A small self-supervised image encoder, trained from scratch.
Model: 7.1M parameters, 32-pixel images, activation relu, moe top_k, num experts 8, width 384.
Data: trained on single toy objects rendered from many sides on busy backdrops, 50862 training examples.
Rows from block 2 of a small self-supervised image encoder, named by matrix and row number. Rows with one number belong to one neuron. Each number is 500 + 25 x the weight over its row's rms, rounded and kept within 0 to 999. All counts start at 0. Numbers have three digits each.
After each neuron's rows are labels from the 100 images, of 14848, where the neuron reaches its highest value: "strongest on" is what is common among them. Only what is clearly more common there than usual is listed. The data: single toy objects rendered from many sides on busy backdrops.
# fc1: MLP up (model.blocks.2.mlp.fc1.weight, 1536x384), inputs 0-191
# fc2: MLP down (model.blocks.2.mlp.fc2.weight, 384x1536, transposed), outputs 0-191

fc1.182:481504516503446519480518523531530488499516487511461501494460522508514521462481473505512493474546469462499513494479473541480553485529530521467474487496515501537449513507467511479489497478501510518583498461577502463461502494483473518519485499466498534462478515508508505485482491508496548509444505460519519524546501466485509526487470513491510481545490483458522493494497498511494503502478542481502477515529515496522487512484461487489507530514510543508513504453500516484503491511546497467458511471488512484512460518499498503475450465483508533498508484474516505541538470451517481469
fc2.182:506499505450503471509486497534495525510481500486551510504502489551490481538518502504502485534461564481489566499509516500567522472495497473447520453496489472508498495544487496493479508475518510510487533505482516517528470501469502475492513537502536509526538523478522491507504529510507500522531487493488462529442508516461516531505521530471509522500502485507498497512516475466542480480505537501488515529506481482530573508487597490502497521491474434507523481455517493544508494541453479531482480483475521501473532518466501484535495460468524497477504478505463498473489450480508510491
strongest on: hammer

fc1.754:465496505513518522487444509517500513493430507501529481530491487461483478503517483478486520439481511486506452536411490448509470514525493475462471509497523486494515489534521501482467497545524460466535518535513504511496486523490474532483495491510547480492486513495468516479492491460514508472506546482469512519474475496437488526463509559491502491532489516498512512544500507496541470507494454513485502484565595504471489503487541504505479471496481469489489513485528473499519511491482507492479506478448527500510520494438500508534461538467481475467499509547518495508497508450538466524
fc2.754:468504543498493509527538499487484471502517473499497504502501548527483512553454517529536522539534531492508563508515501481505531506465462518506506484536503499509475516475459494484511471486493491562513499493475518526532531486536486462503480527490459480500496470491509477527506481525477464539499481502520527569518478514549529497492508501472462480457539513470531499456501513449491479478557518516506465523485480508512488541517525489462497507504459443523514464532509491512442498518476507490537484525487474482501536507512485475528474480518508485483483479458465536527503495505469522508
strongest on: teal

fc1.712:511488501534492486523477497493506497500481526540481515500463514519486486485534551498457533529462535495504487499493519545516485503552520522500504513458514555449508473532519548495488506453493525491482506526515515477552489509496503522492472461457495451511475522494513494499446490494452517430516484503511494457485503498515456476472472551481514487506493558487499524520528448540478487465525509501465502512502497515489511466514486547509500535520493469479483451501477528520500521499446544495491537536503488505519497512467463498522427469487545544445497494477481521512525511499562513511
fc2.712:456544501498492506542497513523455461517515481460495521484503485498530486509478503474590506454479473526484478427479464479492459526532521482485501479516523510562438514493561491545507484527456450467463492491478506527471503504518514526514507514506491560474515560505491465519531482493504483508455568475499517487436490510482509521509502501530463497511538482553561480515435549512541500511498494474521512536484493487503499492493502485491477453496470530516520488494511487544466523506496512544501484499500536492504502532514499503518551535494499467561501528502495490483566491530494458473
strongest on: blue; teal

fc1.297:465495541498480526489472515519521538509464481517477478478479499474478473457469483486531459526510438489484519502484465538526534542539484480483522503452481490484540535503507514454521539485522487459512539498547493529457521513452435491490475480483546537463528473539523537491507512499502498520468522480477481511530463499464466505498488513470524499499542504493547436481467525479525490516513480498515519478530481543509511519530484476488511504527510460522536511492508517493471540522458495512504527470495468563506493483508519483503479534520469540545481462479477498483479459523475502518
fc2.297:511492533517523519531498503503475464511498518481499520550546500517477523511461510524517499445511464496476457570516538488483454505517455519508511469515486519539503448494493493546513490542496518544496461470510506518525464455526507530540536534434495462509491485520499464476500507464508495498493506505503451483501513491484550472491486500481490485463499502504502535496486491483471488481513525522485522515486462522486478481488500476514477480493534514517490530467514472551488542501474467554466506533491475493521494525480505474511550457488485494494496500522486529511482486499531528484
strongest on: hammer

fc1.482:531497506496485530460494512503493498528520535499485539478543479554505477444509481531522524520488521503493521488533532503453558516512505503523515524492459514478507502530487523476479502509523507481479512519504478496515431457546493490472542456496499511484508546480424510507476496492520555529522524520510499529437479500464527538474558506507506443498489489508498514514462513482473482503506529489495479497495425499451488499505508525526481481539494473485473468498485488477496516524484489478513503487481503559506486489495492523473492509487474495509479514450492526504491428492501470492
fc2.482:535516528509499462496473463501494451464496488516489513458470494486437495540500512503514486526489461474535470495492468496509486527532500479487522471527488514573521435535507497519495519478535494487495502505536510513500528534504524478487522509548505473501501467542482475499527462461459502531520482460521507476505488497528516513466472484512463502549510489484529489528519492518486532496491546501455479488476486505499515520486472481509478504495513498465519490491466502500532483494573539547518478510492509492542534493479514493534504491538492496535555476523483506486492493523466520498
strongest on: green; yellow

fc1.490:518529495457517477466489457496473504500461444555531530478484486465487462478466478479507476561510503477474503483554481512534479493520479510481482480473520549502510463523512456492548501501514515495476477482458484488496520539504486523534508529506469528505502495510510578509508470527501535536481486544496485521499499482510470511506512524547501499515518498511495523524544491471406510515560560453508490532551514528486508459509504509536467481528538527548494520483465525547496483501526488491546525502515525476518491489507546471529478525493526508533512535452493497513480488508516457509
fc2.490:489502509526509469523516507473531508488503470466446512468502563585514496488500519544496513475508543549481492548475489521477512517488486464494500500501516480489455555502507470498494512514444448483511519489494485477494492470481524488459487525499462508462481507489535420499467517537475483485480532502492540494520483516502468508495515505510504500501500472466490499465474502535506505515487468506492512520485506463499445536510503507504500520465493528469492481522504470498585514514488507475497494498500489524503529529509464494548510522504506501523462475484503494457497501499500477530
strongest on: white

fc1.715:482489566518510530514505512532517511516471495526530455496535476489474497491500525512539505515475508479538485494450474500496532494493528497474538531446521487501527480486483511526465490487477448542550541469481491527513479477527467465486561510511546505497517505508514484478467476509488520498499516504509467511511447438480472518517492557470518523498513532466506459491490552471472497490507501487506484447497487492479477492557485496497512530496515488502506491521495481492464522478491513575489525516472497476527465521519506474492496532519510537513506525507522478522534500526498515530
fc2.715:511508487472457496437494512485492509532456508496493507470508474514496535497469494514478485499473466514443520499531511488525452545479529524501534512489451517550486522497509515550507508530540515534519472507518509512530477527481532525511466518462449491507477506476486485505538535472493527496464471524483507494511529513497488489457498491480553504466463519536543499473544463524522521471480529539455546534501519467517544488480536491477532525538513513502510511458502483522493524501461464472486440449512475514460572509489488435525499448514516486447501479505482518562473428490477513515
strongest on: hammer

fc1.636:504505532494489529481457506509491477490505518519488519452527476576480533487494524482474532491487457500532507468504502517497490535497499520505491532508495507505480491507508503503545503538505519476487480445449540540483484486500498494484545551501513498499494467508496540489511494501462527483532495501534514516476538544477499531510558530505518504503544534521497511512516487501479546470469536518521459510508549510514504506483506481484507489459521493480490539519455483481520501550514468494505479505496513518528485470511486493496443479502528495463539485454463509534525526510515491527
fc2.636:482472519521506502509550529492509533456458488504499468496506522498526497524457475530459536481486503492477502509484504516501479489474529466556473485514537534485461499523475501503461518541485496514545492499474496488426514486432513494523518486529506459456519517466467528518493492492481487507537535468510538509482505484497470498461494500476459493495505473526494485538470448504511471499485524464541535518485533507520507489517508531521477478523486487539505454454506448493472489453494505517470493505489476494548485483516514499510506491486515490517500503474511508479487465529533514506
strongest on: from above; purple; red

fc1.76:510516479489537521468480507516500561543520472513496526507524462485481497484496520470488537412509480487489516465493545493476504506497514524461492548474470508488490545439488496502502536459503430506511523509475510486555483480490549504483485523491452515535481523524490515508491447509503520489496431478510475487540503470476492499470519519452482483474474475528482530525470503520499505544459490515518500526507475519465531474541528499521493490504507522498470493522523502537452480487488481514498523522494515491454466510502522477475501464542471480488525510479503500501507452521486470489
fc2.76:480464519496522586501476509474505473460495475516510488470490552455534526473518517491427530515486493481497512472493443468513500460450535511482508478495497522488531489504473504482499495540528509443531490523521497510525543502532473458503506520495512504473497535484461489492504481517502477524510505534469486500491522494551504504512490488499504524525461517462470472507457477504513457502481496527511513480509514506492535475504516460535522470529505492503517502498515490526482475493471500497497507459509518490464516511450453451500517467418507493490482502465499498487449510486511478506
strongest on: hammer

fc1.37:532499468477512507515468496502471492462510497535480488465496534501512506472520476517488467528549473463496488482521507518474507508508536485476481496511497461504462477455473523485498532513441476486454549550506437508495503501522514518490486489508510512512507495508483492482514490488496499477442492468509486485534511488484489491455487515448473498509495473514500497521490496564566543497487483486558454534489501516511482525515541531530486534529509490483506498472473530488485506466521507473439503489524491560516453490511504495496490502486525504505481487506468515527500506525468538486
fc2.37:509523526518488501451469512510494471509492486512496484550483514499440498490476508475492530499518505505502439461488472497548446495492505510487494520479527534483457495521472452493513479495461541536514515452531491464497497532502509449475502483466554514537517533492539481485483548472473468497509472426509519484484451527483469446487549497513508460509511514490535494479534478497479500495511471495524525512490478487474474515468483476480514523503521527481510510462483521490491461499472494477556464497529533483534525481480499496519522469511455505508491493488532507512501490519499524471
strongest on: from above; white

fc1.424:469509548477494498562517519519562475480479484437470510518505522468485477485538518488476519511535493499511525492469539520522508488508474525463491525502530504505528480498519507484487494482499479474487473525478479531494547467536474516489476463503453526486501513477573463499523421509481529516467486492491490546471531537540514496483494561446483490466485494511465489519526497517490446438494447513491517484497528499488491550506523498494491517530485513515472479512514521556486512499506506510523500503515529433528543532531525456554499486514515471499496501510481506532525512514510464506
fc2.424:481508473520487528513484477523433500495542554500470520515530456528480513521471462477472473496482450484519507487491475524483455491508486485504509482516531461504525516477496495509501500510491539536516504505500492518502474496465481503511539523502541475495549509532531511498503514535517514518477544480508500513446505495492470490503506496511527516521480501535535485500421517489507482499509507510512504506579446535529510483509476523524491454453549475483456516522504512480498495501493476527483506530475525518493477474504505495480530524530480473493497495498507511520484543489509498490
strongest on: teal; blue

fc1.744:501456484548480500514533484536513468512525524475459571545485470492468477506486493520541531494497538516528483511489516539493484514518517518454524528467521537481473479552549465491450522507524475496519502494558482466493515532534501493471483486473535544487473531505508457453481489531553546530507507473514501483484459567511516489503526547510490510546474480502495477533502493531528455516494480490541535486513520514517510505481500498492485556532434466534516501445498503516516535514526522449446512524467505500501509516518523491523502539540485498470495478477530521499558523468548473537
fc2.744:490516510475533455434478506469456524529541484527519480459523489552526496555558526466465478466515490488481502496500494525506478480530505501534531475508541493523517500503479532493489505493512494471508506495512463521502515524508485482513571494522473523478514493493512500483525492499520566508539507543523500507498536493474469497518479517457479461500513518533524448504492492517462485489483480525477483488514475498498511507498513516485482473500497474544463487505504485505454512475499504489530567477512488515478486533553492506522509449511496476512494494503482498546501522500482525516
strongest on: teal

fc1.422:466512446512493510496531524493524502523470494483469539478486487504504488451521471491540513519532443496483464519471518469506491477470525506463500470504485480498474501481529461499503503517508454511507549536517481497514533518495507518482524520467504497471523530495440500510514517493493515519461499546509492469535494460477502504542491439535508490493491467507485510510479500478492489485488519472489504421522469493514504535534473504502554479476482468541491522501524511499536526467472465534489497518504529552473527491472480530502512482501501503483536489501519498479496514488491435549
fc2.422:492464523542471519471512494474466483486467495507468525450509521521506509482506522520495472476516477521506530504497498507485503499522509549496494498523497477511454493480501517494490495507488502498469453511466538488477483511492523472446481516536484544531525496546457552491493487489543459490506511468458485507500538503465450492489508484468458508494490529435543457512501506498437532497503509504519492488496495494478523493487501492527485510531461490477476475484512478482472484470467497439500484445506550535489512516550507461479469503486525465497470498455505505480512548478551532511
strongest on: teal

fc1.100:493526495484453465526470467515503506474552467484516446479467527474513463527482489514489518428512506475543541548463496456511525493477503491512487479512524511478492513494493466531494492464494529495523497493526499530454497514510452507497491473475528527470512504493541502530486485438488547490480464475530506485448541532516494478489420500508485507480461519493455510503451528488557519488495473507458475514450541496499501489495507474508483493487488506539513543549514434530512526526488483485484465470484473509484495502490512524506460503510499511450522483474520511555530490480468501507
fc2.100:478493484517489463500554484502503533490511492524507509524525470494478479498515486528489517466470517524502490467507502508470509492511495480481449475486492517492488481515516499503511527546493437515457468462511539544497507491533481515560545527531507467498499455498551488504489491455460477521478451526433510501505506519475522496468538500491495535540525499537530476466552459533477504500487528528520489498548492530527507501476521550500501485498483475488473520467463551477505504529496537527473500508479505440513479513528484474525513507513512500521494485499456462474523512506518513476
strongest on: from above

fc1.322:553518460528558513483531495502496513525523518470492535478557490515512510503508489507500473465514480495455479496518504544476501504455528489497489466524549462511487524520521465482507510534474540510524468517494449488505530476490505492480458470529488497515531489527492480481530475463496470489493466561512524511542470497474478556524533514469514524437490500540488478500538523511507515475490520513489490460526520526514501500528505503508548507513493484480480506487485487471528513476507503497432493529493528551488463463480473464483509498537540511471472489505457515506490545473486503517
fc2.322:511540473475495487534529514471498474498491464522510492518491495496530541468450484484520525511467511494536538464456489493480488522549523488490491506476505508485479500491463522534545479436477497516520511537515559506495501512504512519504501528540496511493473515466520527528494479521522507532479543482491498478500528477496533483481516450487482532564488508521505475515463507483479526502544504454563518513448537461513515501489504504495490513453534522499537475499519516522433505504465544472501501498513489485504559516472510509523494499500466492486533520512512550535513478499543512485
strongest on: teal; blue

fc1.368:554468546520484507450496503436504496500485517497493453524504521506510495477514501510468508518467568514514460499516496501506518521477509503503506498524495492494561480473482499484516501475472532517504492498471502519500494531536442536497475490506455480435496464490506480533466498492514486490492484481465563523504537488506473477486498539510533509502523481487560469501483518485518484507535509490482483539497506519488466506513489478494510529495470503477497534488486538471450471494516500491499486487546488475515524536532505489564493488491466516537480510519468466500518442504514427458
fc2.368:489525502539529531518466522516490489524528549477485527472511495516490511502433463475523533475516468515524529493485512512543510450503533464442473502495491507518509505492484512498489498527465489482488522456548491495524489459468529482486540512522481499538512498491502515494459474508490514464505482483496475493462470560480495535510489513496514515545512497518525508521477517473488540520506498542523522506536467492546480522552555497526489506468458471525527508508481469493532489473489509494534535495503490493506490480467507522517504443539512503459499465498468504534530505513524494475
strongest on: teal

fc1.290:542485492501491491476511496458522516490531488478524476520494500522537501490513493525528493561529493436460481552520516419501521504533506514503479495539516534517519523513526491494477492519520540502520519517519434490477479503427488464506517483474483497496501520486474474506520471543506502466480527497527517536477533478533522482517477525501474525487512496459500527528511500460489479506505515488540510486504496498457508445523532515527520490535493463469478486508526504482488447503473452505483461493500479514504551499504505479473516480488465497495480502456525503540480495492479528557
fc2.290:520485499504516487543514490516474529532532475486519518484527475467502521503496511481468494494428516526469512519513509521550456490500510490480492506445499501448509511505451496485514518530492492518538510460513491505515508537543461497455471514472546472506571519530539517498479526534519487571473507519492494501517503469536539518526493468498473443494517511533500489462466512547460488498526519471463479538532513492513494527504511513468502500500483520521498490487447501513484491535487478477496500501497488524543469528507453455489506492519517492487487515469516516467507505528525543548
strongest on: green; yellow

fc1.570:504513472514457543523513503511502518531494538504502515504498508509474527491483507542508486538545510521498502479526504499504508431482486503468525508492494477489509476507498498488461504534474446508508524482478483513526475557485491481498493463502466500502503490480493501456473461472506473509499503481500489503528487485542481503490512480506539504464524480482481540508510483528483528457497520495530518532500509487483452485548539493500526506519476491521511478484540509480500493440530491494515488536528471471494495535498523500491474537513490453522498521500477465507466510491544532532
fc2.570:450482519479537499476533524465491504474501441509522491486481525509484460542472526475521515499467538500486502500466472506514495548465489505543501471494505480506460548496497493495486523469545515485456433487490527490538534485496461468517492480524507476490526444539519532537476512527471517500521508468531464503490484516497527519540523517512492489521448492511499477541537475505472480505522490511535493507537493507514508537479505482505454493526488519511509517470505525510511510529519521530505462503483505488542504509527486498494512528461522517479488468509477497461452520482469477497
strongest on: white

fc1.250:510499556488487517470498462519488501574466519482480468511443529497534560518479492483510512450468554473522503481482489537522506488488486505503523543537466504499512485531577537515492495518512515541485507442494522519486507439540523508458523495519536495505523551497506512502474487535475513494481525524508496500492494503528513470461530515448488470467489523508501444505522551456495545498540488525486464517513515499488506503461494489486547516476483505506480485529512511530534486470533477492505477502492503519449515517471525506531462502533490494525498463509483502492553495484498536493
fc2.250:489517497540507508509504516490491521433494465522521542529515486452486513481511521537500504527529500496509495495515478472505457521539507539500475491452510523531491516496460533490477477492518503505519518556524519519523479535470523526517465525501459494504471438518497484496519505478514454491510501477520547507492503465467495561493499516530499511542503505465486577477496436549482464487486469487533509498488443504497494511544485504508498517517474485476487508494491511505551489497512519506504506491525493480544484512507477492527548468502495445490472515473493475467529518523505524493
strongest on: hammer

fc1.15:537521443477543510441501488512441492543471530533501506514528478493517508490511502473477497506476498482496517464493502500482507501534447514451470513520447506493538533506460488458467492470486489505497493496531490506459520487512511491533522501471479489504506493520499445505522486538471513514508489500466475523522503518549466494524494538500519465499510471542506473532508547513513525483496489431581520491509525512518528496470529495507496460439460492552481506459522535511542473520467533528449482529501454495518497536488488480468499532496525516495492480527505546526461436527518530512
fc2.15:508480536529499486502491503529525487489533500542482470473500463473438520508482490538500459548486506473474507508519517523513512534453530486485515443471540525531487520540501461527539504520538479529514489523494525502515495501502491442469499506489495478499530517461510515472535461473535524490497535477470478489512489502462524472531523497533471520539471509501504500497481489478567540476505470490463535490534517461501476512545554500486546517456479487519526493532524511480488495485492440481509507457514510499492474484530510536514529501543499491511522530463507473496574482487535521479
strongest on: teal

fc1.295:498467513539548498511476478497441489533478492493480533483509496496491515478506495494502501462508520532565528511435471537530515491487507478457458527516491525523520461459467516506490521493451479517530553487520525473496469494528501464461478503464497516485515477494525517500468501501490497477473493554426530508492467515509468493498511467484472479492500522505460518494459512473488479505500494479527507518529541513528479498494446471510496503499459455513455524552469506573498495484517498499505506527498529499512512514514515495512523501488498451473497519525483455494530526518489487484
fc2.295:500502494536505509485544522528520509501518468538534532510514534476466557510475486536465527529495501485470504566498481494458516486491444508533519489466513465464504463514492488505506478478500498508529506523453519434506535525485519481499507512515526469508526503525497497527486503520510541483490482470521526471469504497546535511538458533528508520493522491494481490522508484494518452505551528525463522495510504506502514505523513497471504491501518481480515456432517498472489459530530492509530477495489467539480509529472487516506529508506492500529516536483506532494454534447464494527
strongest on: green

fc1.590:480515491493485501505471529493471535468483511507460458479474489511499498473522498550495482500520487517482542510484467495480459475514540529528473517506489494508494549476536451537459507483517526471533494489560493472514530504503457497514514500505520506514494488490474492518482505513490525484528508488495491506484521527456492510484539502500500490459455489498518456542543505465481485471469486473512490500513492503472513492506457486419471505533527529516517478553517440448505495448496546492548511540487533517459475494500531482511504507475546530516488463514504530449490486522545498548
fc2.590:500476530536500492512477476507503523506482491496539508542499498460490457519503495499448481506455511510500523501506501496497513481551506498524556452469510531490528434478491503488519469518536496509443540481475505519509461516437490474485536502508478478491463497502504521511471517483538501462523479502483483507519474535470534517460525468520504468531523499524497533479458500486488535478478485516478503501494506506495529468509541509554501506480494491501498499480483521497476508516547475501519509494509493506503520506503458501455508528544506472473512524518519523480499520500510515519
strongest on: from above; white

fc1.654:501485507519507507504484508484472502523491472517472476492483542450470505515498534513500494500466497479481498500514484519466479524505497502491475532491522445488511476526509515495492500490535513493494525527471507492512512524486522482501520498497469441481524509520491475494546543500518505460465531549506498465532511474501491525484542492520476528521494539547448484545551536504491464435532482467531518494508501493456450489518491495469495501482511468494518477426535552477521517486470537479492503469506480531486485518506467505508524488502475464528471482526449525449505497531506499523
fc2.654:513531506456479492518525467484459558521452477503530530556467465517456500494483530506488456506494466519490505505464510452533496514510540474465466464487539475546511489493521467519524533530503483537510487493506531476518505518514552485477505500520516491500468462530507544532482489493470473550489499506499521524486522510493461508522514477495489472493554511488491522548465505555487529507490501484512500577504522530513510515516509472486468521538521487540494478497476476476452472491540470495526513515496491480521473512459525495497517521522501510473534518482507505510513500488508462501
strongest on: black

fc1.660:514499513505484508492477469511490516479504505487483481488466498537464465532492511495505522532512527473473430497533502513509512554503548478515484506476509494515519487451504513543528485516482517462510504511508521511479498488518484482529513489502467440465554504507487484559493470493492453411494471499501506495507524506476531532507521495497485529470501525515499514468500488485517544501538502530484523454515506468504480516510485499492509533453493515525458500463483509470517523538514500481501503524458457468554544486457481487449522512500476492471532494522481516489497498521529495489
fc2.660:517562494512511501465467494514493472481464533491522540495488485472541497461536509491463523503502522477509534521517509532541517478501482491491503513524508484542476471542496449507475502519526517509513539500474459509529518465510525519488460509461555519497514500523530477431490545537514511547469480534557500490521457537502483489467519519507505476497538504558483528472479524515511480522455491508467474513534497478478527518487502506459483536473434489472518530493496482507517466506476435529521534544542545499485485457506502505554531523556505480487506506487487479504490490532465491526
strongest on: green

fc1.210:489497512452488532512486521489515510507499503499494494476464498484464535526487492516543497451491480490510524512524475553474514479472452509512548511535503536510480547511523503466521461482486479505485483502500476545526485521485504494501491451508563469466491521452462476499478492508524489553500510509448499496463490504524480485499543490500480506504564472527495469491447534513510539485523481494528469481544487494535523463490511537528465462511523494516493496531494510499515527493527435525483488527501500546485522442497505479487519503498483445506519451491515515478542547448496488510
fc2.210:508526481538517500479528485556535499485442490473525527494480476475538485513521491477491489483513519484493457541501502473497484511495529500494538515477514499461539499516527503536471512491526514481520476471515531473479482459488496506505504517473478555479506487548515524470502486489499499463515428542477484531480509526492486514503485517470469500493500504445521529496513479484511478516486480541516545530491512543483492551526502450521556454512505487498464495551527512513471481504480538495512492520487471476517495515462486504557511454491502506484459530485499451493496508554547470477
strongest on: hammer

fc1.226:487519487519533510527536491519535480555472482560507493485460484525508474492524457507474532524544538497493502476464498498516510458501485468472491468482499504497535502521491494487472565502519469505509507495497527476538555483501494480486458496546553469473500488507460505494472468486486495500492488527564515476514510501446494518503534528479506495510515514498478518525491488514480507507472454493506514459484552519478490518523508476453515531474515486515492514517549544489504508486472504488480524485503483513494513552513543504549506481477511455528514564538505497481451474482512528445
fc2.226:526527531496499508468520505443499499471509533474494478522546480459497507508468503526511516474497481514470499515512475503522447514498541480528537479523522472463500473487511515523522507517429474537522479540538489498493473509461472489485501530488486481495505509481493481494540490466486526466489515479513522535526497486502507532504536504501533494477464468469529503556471483468530491512504523516498480550506437493497482505497481493537498486481500529472490520479503481491548509504492510536461485511491467481533475461522478515482539508523474493489451468473546537509484526455523511510
strongest on: green

fc1.142:500496523459495488495499439486511486501525527518523517493497519482505507472516430498526488492514480480485495525491531537484471489482491496496538479477499472491510490496519504517496434517504553509476522487526549509509450506525507519508495455463508473503483502476502459516494513527487484534480489505508527464536503534541479482523522510528502537466527532484494497455509470482522451490548494504513463500539463529558448511468513462540471457488510514533524496455521487472489482479518472532540543494505515468493485516467479492484510495502520477508503507479506541499461506531487501525
fc2.142:459517489543499473470512523471486449479453526472471474481465483498505500503554523491476505473508476483499509505508480501577524536487522463517490458496456508509507488446467532537511467496483487499498502465498496501524508508471543470491486502480493514501519465492456508495526493481566496429517536468511490551508510479533509475499459542471485453518522508550490500468480485497457493487451505464492463490490522452468480548536517515483541556538531489446504469504452502507558517473501472483467497502516508521526534503547502492497494526495469514488520528468514577500502481480518501495
strongest on: white

fc1.192:507486418462534474487475480470507488491523499545480526510503480498476494485484488498448494430482505503501526558506465506513534492497505511468488530498478491464504528475501505499463486515523497504483450503498479480507504501505473487523458492480486492465518504462483495503462516501489522517480599510462507513480499505504502518487486503512571496491483515502526552505497509497487461516487497512507469472478479519491528505510494491514508540536506463495512510550424496557492528500499508544551491512497503485483524464505528515481514472517493460536515459469518486465473558497507539514
fc2.192:447486544529507489530527466513443502475481497507513458507515486523472501495502549508542521504530465525473503558526552510493469505494475487488478508474523485471466484541459510501479510494497492523498533495529521510494476517455499490503551502489498536510478474491500509471463464497503492473516465479482501495533482488509505479445512483523500498491523539528525493481481506502496537549487515478504490492497487493472476491505467508460479465529465530534519505512527535552486478548481472493465503492528506488517423532486538471505498467508491518462532521505475534504512448483521467454
strongest on: hammer

fc1.202:533509486463518498523488504488538545517496528511534513500498533482501521468541485491502489536489540474527480503520523501447490547500475455492457513538540523490488482495467504516499472470557490484513552524467513490511511511488489478490482477523522456489476520475486435530494505500492526506515491453530490448508487520506507519545464466514506500532451516474498494472513461484525509467521504487519484513474489490475515505473489425506507531517491514507499459488527483481546532529470494566519472486481483492485480482496465476481484505486490500517487505452528493494466473524492452490
fc2.202:480496501497465487527539495488521491506492496493496496533496467503507545473471501511487527502485505548521529495480480469525502517504526501495515466486452468516525529494523529487481531499485489516477506477501523529488472493529493510511495473476465513468563551518458516480527509483509514477560513482500495485496499507452475508470504504543505508505475498473504507512509511503511510503468525470482477502508487494499468481514457547501494506476505526481436490521491504549511525498515485532512507476526509486495507522453512527561509456464500484485476512559475529501527536496544497470
strongest on: blue

fc1.224:514472502491486484458467487501479483476473534516452459530495489498495487439473513516474537530517509495521493519527469534511439503502512476480516505499471479498498538512479496473468492514517537502523536466488507523509503476503492545525516496494534498494499484483501503509485488468481516532520490514554495450512485499475534526452524506539507427526514478460477510490506500479490552503492458480540494540466468521492502501461491520496502497494465497494484556472555499483485524505490509482462503508497533504531540508510531563514484475503485514506505493493481520518492500481539514487
fc2.224:494524475540524485541509511499518534514519497478544519468487514496551501511537512478514541480436488513475477483506516484492546558525493519508488475498522473466500462482466491502514518495502497504504492523491511487504496510476524507501465538530498496490515540530511495516466516504530486491472501484465474517501522467470505472532464491490510501525543519537540466527475510518472456520524523507487470447509498499493488493495524517514507486474506530503458509524485532483500484519538481501508484504477478494491482486521495481487496502516511465508541450484502480485468519504478503552
strongest on: white

fc1.448:488493482428526475541480447525499525491503491468487521499531526500542516481499485450477513539528527516517543516452519487524495519545524497502520517518464495436495487494478450516503536513487502450515485516480459462547470515534488485483528486495470496499501477491529491559513457531496490475519468532484500488490491488522497478490509472484515528501480460542474522496495498502545513510488526515489513516514472452534448426515492468540495519497471509551459511517507453516471482502496465512467515503513522525499516470519502504461501442505545489484452503490490522465481478485522507497
fc2.448:509478517478494456488529507491539518493504529527477441473506511520509478533508485495548458531458476435459499441506501540533509531482488483517504483488505491544470548472497507537494533524527520517534503489519452479544535465514507488528509523525495553529522468509516463461505496488517486501487529489495515473537520535491459559498505539490552533504522483522505483530529525494492485528533539487471546505527505497472483517503525480449522489491510522454482476498544475546503497513471507510525445492499510489557477478449520516510519515491514534486531480491517496504481470526503532498
strongest on: sofa

fc1.139:459532454486555475537517482513520478478540482510477495498503497524528483471500514527504504524524498508480493538492466493550547506544526537465478480498531483496487484515507540491489476510521542468529506496499461536538467485534494537464506527479471493486484532482478461492479462493533526485516499478524528517520520509492505505528504526530530467525549465484504519501548544441513529575502535494573494463497518535509484535529474442459506521472513514541531485533500535503527471474482484515515499531495522489521524509482493480560487501492549521492478512461481497491487475486496480507
fc2.139:504495507493441524548485542464476498529479524497530496492500479483438455541492481521495492564477473489483501492486481516533477499518499489486519477494492529503520521484450490531516546505509482515457499466479517509453493530528522470501518465486537491520482524468508509466553518498501498514447478498507509479508507495456488539491499539506508564465489467555515523501507484487524502466495494526492486479527518541486469491517530488518492494507507496505502520497451482466470468496503520495469472517481483516488463490474487530476487493527449537564517449518506501512491493531523497436
strongest on: from above; white